From a checkpoint of a small image classifier.
Model: 48-pixel images, arch mlp_mixer, norm layernorm_no_bias.
Data: trained on rendered scenes of toy objects such as cars, trees, mugs and chairs, 9.2 epochs.
Rows from block 9, named by matrix and row number. Rows with one number belong to one neuron. Each number is 500 + 50 x the weight over its row's rms, rounded and kept within 0 to 999. All counts start at 0. Numbers have three digits each. After the name is the row's rms in percent of the matrix's.
# fc1: MLP up (model.blocks.9.mlp.fc1.weight, 1536x256), inputs 0-127
# fc2: MLP down (model.blocks.9.mlp.fc2.weight, 256x1536, transposed), outputs 0-127
fc1.590 102:546550461571529550637462481482497460491502413481471574557512463538553541447469566516510516480514509490456509551535497528536418475584459576493512502475623522471534532465445499532469487498517490465432532507491522532524484463480487511523439529476533482500457487456503474464501577534555448544473486528508539463500538486539478527402409494446593457517515484535523467475571426478535472548441
fc2.590 104:453530490444512359384409464544484515531455554448480473521409499518490502473515605464510508529508473527536501490426432484540523475489508560497513532529443546525547463570519540494508481490500578517499524490569490498513455453525501505617479479563462506532537463479582519544519492478534539517525560486491410584547449603385509434473535537495502477499518509502528510483495518573534411441509
fc1.591 111:520419566518545523425543555584453530518513513579548400410537524505493486456522411584469488540481459592435466500553598533492558479511489459515526552485386428395466466442584463380469526523487466477542497595579533413435529479497526524531493457520497392531473452544564529510464500590513434481490443551550543565467485526578492506551515548546410534453504533494502552423514533600501558440510
fc2.591 097:516503522466479506652444526470523546474440525369509512442431532541486483516499506415471564523508520469540459540458467469497471449516521427494553543478581595507566497562492518492464506494473535504532454475466480524593526628475599493481472611525502552456505528458532500460491490508487456513513495451402493516538453462474521482504534490432462494432450458461410421468537531380477540535506
fc1.592 105:544462468459408560548500453469476510545525469500533515531488536573518531523540541467542497492433503582550550497426503482570454500608492439553457523459519507493543581471449550510554500515538545418519521530521482553521449402453457574518529541560432440509432501555514495541478439572442504506507523409588419545469554583492543547527439622577580499548601611626462491560406403535531482521507
fc2.592 096:504432510516545465580510564556504551509549534524521479469567511493469543480479518505484443504488591517551417500509477524483516387507501507431473507547493481458533493555547454536501476484475529508429481479525541492511536610489536468432471487564483514566449492494493518612539499455544478497487481446547475377532538504480523512484457529496503541507559533438624477481541446548604609494498
fc1.593 102:427478403512500531538473440430526495472524502422556578472400473470471593489432537521529496535536535436514587553529482486604511506566500521462476474427622523508558505557442484569500493527454422533485542468488467518524456473505509513499479474497501493581482531534458474546500487473529542496507521494516503479519491388501474455478484471472560521546518500502489512506455535483388514517516
fc2.593 102:519548549480459400466443427489506450456542417533482439481551407478520481565555522492516538596511507521439532483449501553514466509493515522529423549465446392489444479550542469467484469463519612504614489483484528506550525405571492468532471554472541553513453518479594616493502480466530496484509485523562477505470504592521423515513468492450542484486571469496540476550507464504574475510474
fc1.594 091:509543508498470486453560483445473452529541502399491585458487480472532500542499569533480499544597483460463447519513516492497393532482499575467445565516658526485553615476462454529478546441466507518493552394462502562521512383436440496589503505471476472485406486532544456470513489426527584546493452539521476428508459566465515460451370448531534473586564486483421551509542389507390409487497
fc2.594 078:538516515536531462367503514499508536476451521516498568511445513521466517487512530410491490522457483520526526507497478460523473489432514629470586480522449510500564432535465505513527494491509565513559501487403440517492520597558362447488475473479500465475495464492498492484508492478605469469464528510524316528474490439553500435461656486499519492538501527502592450528404367488432553549493
fc1.595 110:505512488571457466473440564365453429524448457446464517471532458480543503496477573604528485457483437517453512508485532531463419406501465457463493515552468578430492592421465557503506573396553593472494451507470462545403497584410517493437522461452547449445465487436532424582507517563524513538504433528455377436542530505489548580437526449565538493521451463510539486476533498517412390482449
fc2.595 102:489480520481533530414522440553475551460507518456528503565529573559515471476507547355497494474504388491536462495499487538499523480437503567507515524430504484481484407560506421463515464548478497547409527462509557504541537365563536551594513476510461514385464460537521591555486528454467491499476547580520563490429394506486530449511525511506568470537517554444509528504481479490496545539521
fc1.596 098:530528540490519525405517533477448522477565500465528540512524560571559482445495561513533500432518466507447430509446509450428445420527593436648438538563446607506430495521437551494473492499475474476479532537548527551453483418509472480509538438488520507465479549570556477525487581467433506488525536493570410491543565531579538517377510452550412552498454589414537416489558490570410641491527
fc2.596 096:483504361531542551640536419535523438569426470522521446459435547424519539497481471488516505444545534512534536539540515503486513584466473537491562518494611311495509494469572444510489532505499568503424558506507410475564443727596543449550430483510490537432577422528518435500509514533466446497503507491455531536509442409439522473524571451525474453525519473471469531480537449443603407615545
fc1.597 092:527508428463515496557487471513531505501452589479472529410630514602472478406544570570572514456561515493607451514553538478514521428466559440580522488496438581524470463431596438454570493465583589543547499529513503506533482399491513452469513442524462517566535443576542541484491414517617479470452460452485424445552572474472553481529485553506460501560479427399441556525565487423467577478547
fc2.597 104:471498528513495557456591546431507519443633485530538515424325558469537472583508458461534458485450523566392514488485456500506506500480486560467503562456512478523503481485474497517526494525486408445458445531516529447548488543465423531541417484436482498475481537429475485511487558512432524494499603515513545547475408494489378541542544528549512552458559498576585465485466676595357371630501
fc1.598 084:534585448483496625528482461604539530556476474539522521447574509509476542476529531546553576533401409524519389497412426606498587565520459498578474508440466509508562578448482470511546416475503507542492503497563509473653528444515418516472409552572500500485561549542509536501465478573520480552494447418495497569552431507500510456458583438493556461403610522591453487498466542531555514455526
fc2.598 085:578557600487525512471497494386487539440600508474546478546530539539516474470486485474552474424492504515401511503524504517519497434480536577459349559589583485456340476481525498474471551496522419506461504469541602483504497564413569523557571453465450532452432495507577515525510495491568436507497523500436512466454559451567470433462490490495459398509542496462540581489482461534548610482529
fc1.599 100:520541443503499552526510532507493566455583497536473507400574551542541473492488473454485510569499601506560495405512472579449559591491516463518533555541573459520471465563579421447621516488512628551468491455471531510608565461458509517450453521535466499563483504558531500480501452507493512471541567496471508555479473509549446464532458469549472533480508535543566527552506505483594538522610
fc2.599 104:511397513455522540409420482521618555520467517472514459444366473568440508516512516533459543473534523520415562502524488549505480499540560556490467559469411444505427614444477587503509475502505352461589507519549552539475530534474435584511448489419530556560497508439431572557496548506424509527479488510490497437549484485480476462535495506447487469489515431523482459505485483511431486508489
fc1.600 109:484444566597473546440527576547412545521447505544474419560566547498585418506487472541536430525446468511499622517503566562472512441507441502424588516517396509367508458409548535452450518521530521477445502503578520528448434560499555494462599462480470437525470507411467513466522495472446466570478394535476465576492552481533554534492516562544485536530474420509471522503476507543500463536493
fc2.600 105:553548525465564551572503538537576550498499454411513577559352491442531512602500500491501451543525454530492382501473478500476512527557506506537504467486491577463504523596475438471486554525500522565502487468545506477482518455555556493486499545662485488440491516551423507473481513476492492497498607469490585402550522441475464570469565588517587547549523498523585576512503582536474453455516
fc1.601 094:556574548472562550407551468456499518544519464478567520518511473479472470593466501468534574550505485422456425522570495463403502529541485460525518564556484482651497534507479476528526573534434507475479557534491543493538508489445643537509561495479517545526470522508483526601549513502474576560513610491546486509602492551566560580414448435628603524485529460480493515453486547505524611499455
fc2.601 094:433414466481459434608461478431484461506488539514465555423464531543527490399500543590509548461520540462522565494474540476566507459544453498476519488537542493511448462534536441543453590517521534492425534447456450487513476496575422418466437526579506506436537526538510552414474515502418555521527438537518499500457510396518505473514517534619478463481483558515450537507455337466593482540494
fc1.602 103:543485429428504563472486386480573450503525439388463514397512464549453473465479441546481473478467416542422464475549457466507452461465520584545477539489457510471463444472428502464504479561425486411525486486492477525461543521488511504506470432544456376567468466563546464445470459433545572438554472487486499549547457518500451535433475433468592444511481525459503532458563517464525520440484
fc2.602 108:473445605510521514474533658479491502524570518528504505452477542480483524512519463338461500510466504570478579553503527512486478386492504498504603466489525447475494511537564492477516485522511437500455448571407507421521452566558417523421504496505463537370504501535453512469515503510461455486469591512477519516512505550636491444399565559507457604471527479511512530498425483453621492590463
fc1.603 108:564424498475609568463497496419534456464522432436496505421458470539478483615465566528529485546494572519434577435536494425504526455487468644475456507485368480460439475529428448530485500520506450580535561501543435576576508491503533501439546465510444474521554509585472452470514455399516521481426548581428448592530531515516544478450517509549527405462522500506494490438413534539485591468546
fc2.603 103:370563576491493527484553501469475510583521505470522473518540486430528525447498552428540466504461464502456492525482496486449497421520489458499534461453606412504597500527461511490497413534457548509504419521487445517515487526629415424547448414568514501344488460510507494493500462452552505470540458480424572445543459515626441484506511468513456595487485492521527572515532416488657465493468
fc1.604 101:561544450472496508422554488480515498497536515430507528393429503477357470475536561534451590516490538491526531497511407466519400534513484546529417466478579363493409539483424453512518546594507407521537488502476448524516502496524459478571469570530418441572561520516560566483499486402546506424547492455510525535563444611377448510489565474450512461411524549481486514535563483433467540505524
fc2.604 100:536573425502506479455585481530597472503541512450505469446607482541471488500473502463501576505498517486426583524442533497476493573461476478490502462446482543558411448461469539472519529495494505544535504561458600526445555649491556567386562529467474499470554542519399426641443505482466526461496507569472560461457518418595624510483442536493440573420440495531419469527556474497589471557529
fc1.605 089:517512456573536451443518524490435427442561525451531519510533509421428506558497471563512499504474507488509506500557447370475367506520520441557500529489548465459454441479463593516438566495479480508598519500391450596533500497466521515527569604398439458580526527502481524575459563436434567528583605533570470569549506537589531644346515454442505498470527532508511528524581510549590569486547
fc2.605 089:512508500523504522453501524546561537593476512473528527556449467497494538418509446372493514494571590527522449521536469528493467632474463508487494519498467468548337520527539466536540552493425543504366534490455502479499486647550454477400520501545529451441534462553508517576462548487471439508478423523459553523496547391420518497467553482500470586552548470440478532499488452440704445564467
fc1.606 104:506500444526545532637495530424514523415516466535532467487401511444460547434529615502516484425533504475432510560452562504559518444488486600424472432493635475494549519475434448480571478516507429474457481446521530579524428543484475495561465459502500531521494507489496547512515550478571469559476480471509495467571488487520498538429488578449632465608497501447530426490593521386504380547492
fc2.606 107:449576621472552503450430438591454493569518449536489588533471481549525478565493599527458522510537481511461487484543480510478490543484492511516459486502458629497393541461496596471495542483509674483600518529468498499464538318437543542524520510566475544502503535486571427508495491517539576487558524489500426480467483567392521444539481535519452481453505505484545516453466519531517454527471
fc1.607 101:527562534524518494510510537466463521535520493427500531613484469442520508490468587600482509549506493450423465525498509517494464483503493561456539572561447548550354573559484534533527555527516552540455529582504455515497477580447530503415527517505541483520470513510591529524516525474525521507506504461556422537562485540427560523321559529590547467563502484485567464533532534417376631495511
fc2.607 102:539530397513488431633550563567613489489525558422507495481554519524434487452511525506437539494527517501516512555472491477503515452474534424577527485433484416498613451432514546494500487568475551494448496452445457496464504429518584496516402508520480444392567482529447492493520492488453496486511474549450528544501468490675534499549479461531528464542450500512488528524450429547733389550510
fc1.608 110:509452444597486499407484580400536504456464501469495457511512524482543441554532599528547483466567493558480549504504533570473453422429504334496503530580369595436458509480520556443483548499539576516446473499525520515445428597547534475522522491430565430418464502492554460533502503524423458468503514581521381509502503500528559532467465552629480554533483567508480481504478509589603530431502
fc2.608 102:482497435462466606559522479614476502512526487537575591524479456501535512389533499518520472515542460497503456474513467498511505529508509673541474535435545492477491533551501436493536491525501494518535478425568509480480530440476492429540478472589593456470531440547492559533481499456481513490499582517459545439502455464520487514514546495510498504442455560467539552453485520540566436603567
fc1.609 098:542458422498521550536438486442465465507503430495537528554439488526478564534456549471500523440546501448453489566504527510503473466552523587520551463451593394472530543525417475525427586542489508496392594472586561526529464559534581579546498529440462508470440512419404549555538550516492550538476506468513495530565478522518459554456500568465485513503512580546554494495573471506573479669519
fc2.609 110:437534563453501507495467451544549535484442496400529512483422516497442489527463529448489522530556437516527460533536462482484456527554487423465504594494555610538542528581492528495456452501517497528596485464391456499425512521409499426545473547552502538514559389561507380514474528467425504539512461491438477454507461490399641484483487484508574421428518528422524542488512530563535439441475
fc1.610 084:449503492469547513506525504464521463478532499367477579472496480513498597518486531507456464520554552455465442521519526488507441444488555575505464512525624533424560570545430434479472525505474486473512488390442583536544472419486431507564485473526443465427445470544556437436519515476510592479499492509525435460505480573493495416488398475509461493615552492444415541512530413489404438509501
fc2.610 075:580553514492523498361527479528494520499454504538519540501420459562462491475491534501485530533456487522506544461520519497532497615501513591489516481536426508538486439488500547544537486483503486467434529443413416476430480544542411454505514475486548460524496499527475516488480490421572512494479508524520349544540541405502592440480668466502496415505494515486519469515425377571312559534509
fc1.611 076:422526477505476541453460458521467524559524421434508461459534500519559493508470530530426499516471441542506597484542583568465476498505504492571459531494452471506576490506472531501371435458539568488511456455533526451555527429510542465467505624513468470553451571452513532544522488626473479457523463535344522661503547481481453516504450460471543394383397478591413502534501444612534524511502
fc2.611 085:594449505488515468552460480409493441504560468572482469467487495530540509509441491620552460511496483435453466523494468509496463487493538432495439499547422464468442612509517561474502483514526485498516519521574470496440500645418553519571493435485555481525533475523570391419505497512608500505512513534516658490479591574560429376508433500491497483542501510502515375507540452449630440502529
fc1.613 097:545459427523554545529500519506460578530445493446487534450490580597532572463544532577544489507547580537498527514558472522499453478510440507444549486446467479446472490488504562479453536552435473545551513579453417480505547562492522497559469459570541431585542473547470435484413551448495537532506524470480475570581544513597546426466510458435573456485477515449461454421464570530460560524463
fc2.613 104:410581542510538455428532507475478500540503505456469445551553461393519494480570536465481557502443411516453493474421532508505504484499481543565469488524510449513464564611533503512494530461521544463501483491554489492624488408534491454479472521393560556340411420503583645562487485543541571522527432561475500532490446527505443539562503465525461614522530427520555538513441421463594431446467
fc1.614 105:531469503554583465537452528499456486524476463516517537478514500555498441582571459554536482509438510488427459501535516494486473499485452479418507490532376462416433544417541521541534487523538542547516514496405430503595534622450493544421470550510492450620422535531539465551498583455482537543526540568424469633544405405581503556474485444540485532410484451577471528465412525505568601387533
fc2.614 108:449613534494499436455496487532500532500544558551475558569520510369394564411462479507498492495524479494483510511480536513508544496492488559543515515439543437491494481605416465535516505451527427500539516481539470455466477409498477539483468479497541534414497489431482655535437485447458434463486460418646551385487457581513392475553533583449527544481512478473533499515523380488558458508506
fc1.615 093:487565464509507474546568558419464514523522604406530525641484519478495512535472601580524520544497544514471476493523462541557461436594546660492512483551380512511465449553542494605453596499474502575489591513512590594534492589482561535483513522501529500497509533510529581540506560491507467524514519506528382516552517481533558562379542431549528500506524495570587510539504437464481545511522
fc2.615 087:509579550516520492682473505669473463527479484634487463443456567457529472458486503547465513473508452502586489471486514510529490455530482431529564512427611566504465491540449467520515505525477649472505448512483422487464491440552512461490464541511542519385526466498529496659510523483399557516503562551442507530457494444457489549489526521454456495500459542466515507478500601494824428570516
fc1.616 105:534471441525532496502527487374471495536509572400536503619445496473456528533495554459474515515535503512499428529543532514493477384543553607510537462533454503517471495531547496582521628537540511555494517530500566550537479528499619527484562538447461556501529541481524633553497532537474559483539543491606353528496526511514513524392515481533487539541554514518607534571527471457512528503591
fc2.616 081:446499566512533544577493533678483478463562543490511488506380548517540486439510509587465544457463571449470535510514466496497487624465490449542555507477510621483386474483452439512475468546510543469555436515404555541481485520546473485510444504650499553356498515564557496538526513442491510523461467515481488506536458499492498556480540445495500489485527486472440460450494595571576510576489
fc1.617 079:469524475508502441430481435517474469546484413454542565559498531561526552545488554539459525460516444557564483525497602526446454511549535512533474529503514512547536468476476523511388404459483529491515486521501570491545484433528544437484511573476425435522507506551479541545542445525484525473535485517476485659471549543427441471468475435506563402357442509614378506490544498591522573476512
fc2.617 095:588510544490478537540535472420479504516501496457511473466496445523568561453470474541535422561527452484460541538484441485529486466535482440470443494503423419480408526540524555504519526517506408507416523523533393464466494703430486535597452441466534434536504533510547419491464553513523518489534495497465634524500662522560472428460429444529551436538499497527511412492550453504554501479500
fc1.618 099:661432464491461550484503437437543516536522478514583549567482576531473459491514584514559510536459523494569560515446565542494526598479487490513524496471611450455521499484416531574515491447485597484502555525471493533546447450501437471447543493513408469552483473554434378530559418496589517475501473393432462469501530434470527456439521521474563500517555472468457510475509474501473499536513
fc2.618 082:410509606554498464561517478515478490527499478494521420400515441514515527545465470652487468499496494497478454533473467484490496324465477438499405544531423421504468474551515450491513552536506522522412471487611481508427502660423444549547531438544517485498407587512607608503447478491433458507529497506490649424477482493500494563468332466590511364471544483549561421491486496505553525480522
fc1.619 106:581459578537490453352482423573504402553539472542498514502553554565504545493570475589449545488482523582412501502535559457555499614549515595544534544470515445549485543385536601435495468489483435518538494468481533469432600399509552536497490520480478499552499483513554487530493509487610464500544511508501604566484518522526469492525545515512516514485508473529521589379494453527560563474467
fc2.619 094:431585426512510499658475523495533493528483473436496443544456491505463571437499492496523504549504571535543484535446489493478505390489490372441541547495478462521493487632504464573554501529524501502444517482553565519491482689535450498569470564472534501497499554505398551549508513514455556499512442530469531403491510465526591562491525501530585403486455452468364352488548541564445485439498
fc1.620 105:550426522522535545359484561507457504544418537552447478418580513480586459522513406490519474453469499520460553470533499541421582496421472477502518511507340486376431428470515439415489559546565540490439521503589561390468486511556532516469557470508445449501473500479431437401501531468508517481492457527485445510444519531436572505514521543560481537552469444461398497534451529537515657501474
fc2.620 106:456539538514513485658521470532486505465524535459513473482360531478472507495575487630507442538507416463526408483493482493516506465532509511528485511514610494501546502522429453519465544513504507495452489491543511492503487548480478513522510457574471484447582475524582527522521468446441479512485606491504581501551455503634458505498590579482559501480481478509597549492537551539441346507505
fc1.621 087:457449482502558504453539523490497543492492605478543549560440443590460562544514573456530555546606538508493424594532552517488527471532577514489514440542497541555549529497450510540537565570562502466506531504460478530541460414531558549508588516524409598528488564513501597533531533474479526482573545544612423479552503561499540536494426567532418576673553504504549540554505411528461525573583
fc2.621 067:499640601500503496461489430553532452493458464517481474494389510469467510457527523514484459494508492472511527461491522503522504581525513549485537458533394527507485459344532461486485503512487594497539502489464486515495504508502467518516498462636526497371507503495448506412518467422617537491467432462515444470510473479527416467513518505518484464483511473519493464490417515494335367492502
fc1.622 076:506500454467523524482497424499563537538489420512532579574488441583531543489460519587477473525505434509529528543491495501506426487609549537525488500492500462556515486415551518506454432566515478533502524450635569463544569440494509503449423559437439509521485592531464491526461463546473567479501514488468487574482555464461484484500465480451555434360489502560399482455551477532461588454495
fc2.622 086:600548563508480506530528496428462484514484444472489484493463398522517472413525470489507443475529348483444608474528487486484475382543465493489424500477445496492347516491454521427508528476501379519464510488511498535452476647303519491554506457473517480514466567484614409382520514583584514493506466489483579543494626570510470420474454470493526373503441475497441385544510499508619511498469
fc1.623 111:491543400528539439455451519544427612494534559523541476600527520499510450540468488520521532460523436448520468499508597538578550508526537477487466487480354513554431469470572476583515509480501502533528512524526465434466463569528583481526558489422507527528499562543563548545485547590455518490503439524570478450534548483479527516548515613596531524552471443486494516566509500493439430407459
fc2.623 108:465462547524507520586539551517581550465626460535531469504573541399492510467486479558553454487491522504440405512464528492498463548465496520438456484463611561456584442577515448520528511498501565539542519517412497536515457432489461544412389520523479526453519455497552502359554442493561408531457453473519509573454550490471532531489444512467462551466530474503633545468503653450461583510463
fc1.624 114:589459559475465538423540500508493467534467424454498554495520540496569447462439431439574520531523396566504446465490500460473501508603506493508503469452490453473464540583489481462538514533495470404486494457525483449457607474458438482505521446539518453546539488501490344426493486536496519494457475453453535563512444521404549502475571431471507411479542464412447424411440477518480531495453
fc2.624 113:432519469492520405550546564523422553498474529531509450570442527493474483509491462591491460501518532511514578478550494496453498443433487534446596471495476450501483404439484547503526442513537494478471469551513477467533546525532596446484526492420537500447374637460461592499444489440508533487530515474618451391531482512590470536469574472558486635579462505512489486519514577550448550487529
fc1.625 107:541387515561534549463488553508430479570441524511526382441565462447486405577540389469496450465523455561449514524556495561463589470459484484523520529518367553446462434491488448486504461507458521524567479564564471455438504562489592549466534482509496480588506583565511455538485461555493504499444519507514454659547538532579497575500479548608472561444540501422469434448494584558504636522431
fc2.625 114:449492550486559478584499430455500500470564465458510535446307528527503506445443547504483519502505471503558440489491516526530594574523540526477505466482596373518514556448484563493475526514493499471335548483440523523577501497491410491500541511529545496432454470542579539400537496498405448466520527547467571430502488496521443426496552421510476486521494466463480543515490368469534509426492
fc1.626 102:418508436525523570421536557574505513549460463414517451507480459541519411501467477586508494581555423489549530547491463454390474493597442461584520574469586429542492478427475488485485546498438543484510494600453517444520541423448479481562536587420464443547462555508450508610431467560489544494530552457515436545513509519470514469418496425483503510482404468530415527484498476584531512579491
fc2.626 096:531512493521430513474496486469580485471587554543502465437487479484453556416439477479503519508485533453557441502515465499533574555499492536487459452491405444466470530582537526486538493502514487528579503437494376443460468520451457493533460512673614462474562501454527528442462480433480494499494465445458588497518431430511378531507510469533477538506532507494515495521564462548642386504522
fc1.627 100:562540475487550487579497550450470560463473498452554519507429487490554519624463524427552602485519553472493457580548482555512513574505470515513510598457462519528571451605556520500482537491416451539544521508438505448461468559458534488483503477427581465557457538536493468518567504494412569608532613575544538579493481512509442511520444453576578603552513517448468470476464471540447558535500
fc2.627 107:425454418532466331467503496466530479551539511489485546477526409517516501353482517585534456508514532537532504494438531556454532514516513467495528421496500403489417478501489560498515492434521590475422493484436413550546490398504463496534459534505508513523457447460515532479493492527424522477481369523481484376462531473528550476431529514475483399487513489481519499554486456452567537399485
fc1.628 098:576481571486470502476472586450485515533458516444503511498505514501517473451557463553421501448509468553367491473499557431446476459518542469504515458542488511416480456484500548451384544490556416465461522550603506466444474507399498458508583441532437475510407484474490399475510478482457461499442449432517463489502520533590561510449580485574410540503496484510451436492492518601382489394426
fc2.628 094:571569501502512476552528419526551506497452483447499449453468451417485512485509446405494528532498454510601465502523462486477557525478474539505451497418451528479507448515522475461511517508502550485594537467463550599514530647618584481440564568478481514406511469529472538489440505483595505496516463523539556492536427440343503408497529559489532476488443511513471500560484493471441525568493
fc1.629 093:503424487508559512422479492434465489502521557415574482530417510510479467484575583423526521484519494501468435500518524585495458413542600597516494438555439519552504490489511537657567589522518490546506538510456499526507472516500634542487506513503497569520494516481554616545456501505498551497550535524634435476501513522474511550469491529575450552604568485516504487524582434489512376527524
fc2.629 088:490612660503497559574501417595460483486543508535521441472373572471502509460484510533474472473497534503514510526475493521499471581486517474522570517482546524521404489496519414537450507542554619485575465491421558518493498482522508540505501480493517572344533532546531488522539495452536555511475438496501478396510471481463468555483507497519458508449522473457485533456423613524492584541503
fc1.630 112:570531459476503528539490512535488541501518471485492459505496541480515546512481515610498487513540543554439494520482564535515564453541522429524535542453471577473492471486576503485443530569471460463491470595527591433456536460469431493513495451452523458504492422422540509415534474501584486541504451515532596412581482534462555468478606573483510368554500530431440517493562430514424585443527
fc2.630 112:397424553506508397480471537445463460523555553497504582509362475535480491427514490453514586464457511489593475551521478509473513462479496520525507460546510511530557472554526561497523524568534550490513465533394475475515501549571598426525436550564600488497492485539488408515523486468580467520530455514490448574485519499442503469491424500517513618457487468509538442511448588469511397556494
fc1.631 096:548463567546516528422562509428453396466524523470476480407432422464404389548531438590482506508517440465368520500479412421488400514502473638508481481505493403460491504444437499456487479584464454520529473550515558530435469502372563463573488524486401475581427468499466444549486483496536568508543530479527453550594394568537464528416526482493461446442529553486460525518529466509527466455487
fc2.631 099:476543392502526484519423444510546462483487492486513486472564513526435569409532547366442527486516482495566519494421501541528461549537493432514495513433444536491435476532463477592428515475512524465457563483415525464427530629531538514413497501440523508341543529568468497483502505551390542484501418496465562507470540363493598463503496515478461519477528473490436443531496444586613534501493
fc1.632 090:518480501575457507531464470472519531517428519458584578591529515510522539479536634547443465514496534560533509531394547527530509488550451447493496553499544519517503608414491574523522540463500529466491507521555503482597477421476419494518515528573404474510445480505509392521515476534579470471531462351496411522493485495489561457434464498628563546500522529525471583478476407504458484579406
fc2.632 082:473440626526501494536530508505467516498458540403498516438472479512458479480505404523517513478488460451465431463480485515458514366486485484463353531506451408451514514541481500496514522519494502518467478430509450498493497700453505496517545410500497480483454518505532594557508512471464517497528466441477514488521623472519487486401464481507505374513514525533546524485497442527586560489523
fc1.633 104:517536507530537515500436509492485479586467496544537594427515497467550403473495516474599507570483484428574460491511419511393489474499401459515422448586564515495502499472427502577500474504408620576497548539529560412525525430460462490495559487469543491492444556586533542577475503582444590520425503485525456544515477434541572464422534484556528485475477470477485470472532502480529496456475
fc2.633 095:483471513517466559508500512563500489476542494486518438485528522540520527516466434540533517478449560480586429489507452516514475579560527454490433489526304391481518489594551532499521520528522488508542492501565393470527477623494517518369507518542488505538523501469518475474498463467483564495476560493441625449431507503559409595574486439517497540460526533545504536491474364577604498428504
fc1.634 104:513472493497531517462464510490581453494543479494474506446487518454579551544434467434526504404520539498479467522483507521518521561520453485534552441564599510547453552530416477524482545508394502499597464471450441485599459468559485465511519433527472590529469499535445489435522425565562509557597542464571506449481478522435454429438503476470571567491565481523477368465378404459479543545506
fc2.634 114:465535387550487365565500551486475431546464498499481516466573555500508474442503485598531526564495471501434543450558503442484475444539509538507268474481442432515461457459585534577453506501547445473507510439484381555446509487427514529528507610514439505530493534421473490484515485528402524542515459532487470514490506463507503581541492464500525460514540525471498553511492486498447532401498
fc1.635 110:549525494451532488531494528391471568470572492587454557576508534504473454552458590386507546519514543454623509546426517482570566509478536458569453387554472477525479529552465475534575518477552487630526529427478497541515431470467426527458510512492485552567549488541508564511488490452481474487532517495503432482513492483488537529576478484465555483508599447538532510491533495385503492570567
fc2.635 104:446514531504539565406519527523533486455530508447529439554437463521539486549506502679484478457485441572444507481501463531504512543464490596461501470556539492496482484414478571526534523452565543530516476565548458536498530456537478541576538499446442503521530544485405562502518477521472552503525523498478529466482426528443450536436547603513483454539496593486493475469462589575379526508557
fc1.636 117:511466563590541470585555526462514517508533483465539532526483465506466474409499551442544564492516473513525546505564471578499400548625481425512507545507577549556546503584488518513505457582461578513484501461487494567524475508520560465485507514482489458486424520449570564518477602531476507549548561588524484495561515500460530544404486384393542503483481491527503444489577372508461609547502
fc2.636 121:552634391478457486492519498602486468516483516508495486499604531534465521475490501593420464487542601539506571519506478485497489517429497483544468526433492431504431464501509530485483489491519511445467533508507550506494516516550511523476489573513447545551556474486494349544442454463462523475461522463426546458497533504502499509442465558585426463500501480518442587467465581541685349557503
fc1.637 095:482523533479502550648539468518522469517523467512480558503573447530515506481535541525475504524497471480407553532449456553523365428569470521520456450506533463453503513455447474558488499513487449569516547356494594489504428512510502450528559507452467575458459481444521452505489542558430488413526566571576499579505491523590440537441463471492443477491544587627600516550610405520559499477514
fc2.637 096:520540516454506563429455553575542547505485425517498462563447505546555530485484553359535469481539525472478628508470492448469469622508482462380499575495407498531514535504491570421511551518467564525432544487518519529497523512510544573533474588545490536593563456549504589576573515513350505486459539563516509436492601527408538538534485515566502492531451441522395512493467525498479522512508
fc1.638 106:555519468476468565460443449569559508442499429431481467405435543573484538503487494513491506427433346527472570476488510422503475361604496640535462524520517543461514506415424531418440512517539461472547550553502498451419555493470451470514576498438439449548393441620516467430544444503507532487485437531507518574528520477547475486496517492523505503510501565558436545473532516546507524499570
fc2.638 104:453550495505499554517505535450481481479590458429486487480601439424492520477460500355517450544553543499479467491498447495501479585488479463497598495418632388494636505584497459452453498505462564467471431486518421471564499623543589551456436559585477495487513577472443435589552541522527542451520498453570397399560496442507624541516534548568504528451511495427541493534518465571556577524462
fc1.639 104:490524475457502479471509629505493536499517582534540531557468531527435470470551579491572560560476557530609417496483541448537586506486540437554507438576427529610418486531535507537529519495528515568582532532466501503489534490574434525461531557549490552541503512565582595498515517473509447469500547513544451412528486554538517529538519530465476587529533440537564501513477533520431504546605
fc2.639 099:477414519476507463483538454416523512507504505488526452475570508507554503568460514532473527477454464447499562463496538473502488545573529579526518498507436545479597470387509513499516447464472427506438527518515391513551507618495408466540444467371534514521528498508413520497474499505516378510533515461532536592536489431448446537563421490510496465585540518483485437532507533399387534482509
fc1.640 101:527478536526508515408460509464419429535479458499485487445502408427504421515493454539551472531503507574530509470522539408383456500519517509449563577553473461545389628466456462492463490518537472492579489491449405523522558527554506532476542429451491496508584512522483380578508491557504492507496505468499459524547512618533567538460518507562576471443543456417448445418499520591571511491431
fc2.640 102:493359498453484522505554440489535535462471604503498457522507521537433548529500477419472572502531381405602541512506467460482481349447463538479594530514525497498560435448527497544473506539472485516374517494518505453479521495481466515530530429471502485407503559535461619438441542504495516505467524517571555468485538406486442589475586529542514551529496499571509514520565357462483522544487
fc1.641 093:494340515509509475474531546424400501497407517504521512578496488460481465507444604421468472531440490513501516519460572514509500417551485506500448519507448456443457474508543488493487558414537520554416526414464522519529431452506512523443539470546487434448508418545527487584495549481505482540509513563534354451455532471548530512514394521489452519505501426537453490546426434482418483466616
fc2.641 091:531635511560470607481501411555495534500537418479484422559527433510471536513584553478514510550480469515421447532511494516494501538454496468538568477499560594439529499645449506495471472508566558503519538446455581528470458595580457506587440519465524488470517415507484648495493479511447535547470530481472546532494473518412550487352563453508517451518466520529534539519531541475499471569502
fc1.642 107:549513519497605507521536587449523447465451514432561436487467458489488427584493479518493467508489555490512548497538496406462512413462525568482503568511335526529397371474438412515509529463484454520499521516505437568487493529529543536441572578476540444558536533558439533573515531434499495497466529502499459586565471498567541479425503516561540493512544522443473439450426582541529622439457
fc2.642 108:483503541459542539466518443478563488524580495511447502522415501397525511472504518438565503534565437495442436489401498500523559416533522444508509468491529427557568514522552575473504510500508511474392503493481550535526536492518492449473518440583535471383480486532505533381490480511531475482520530546463538582494550501528506448521506552544548503542495457499523509498528355473680524491499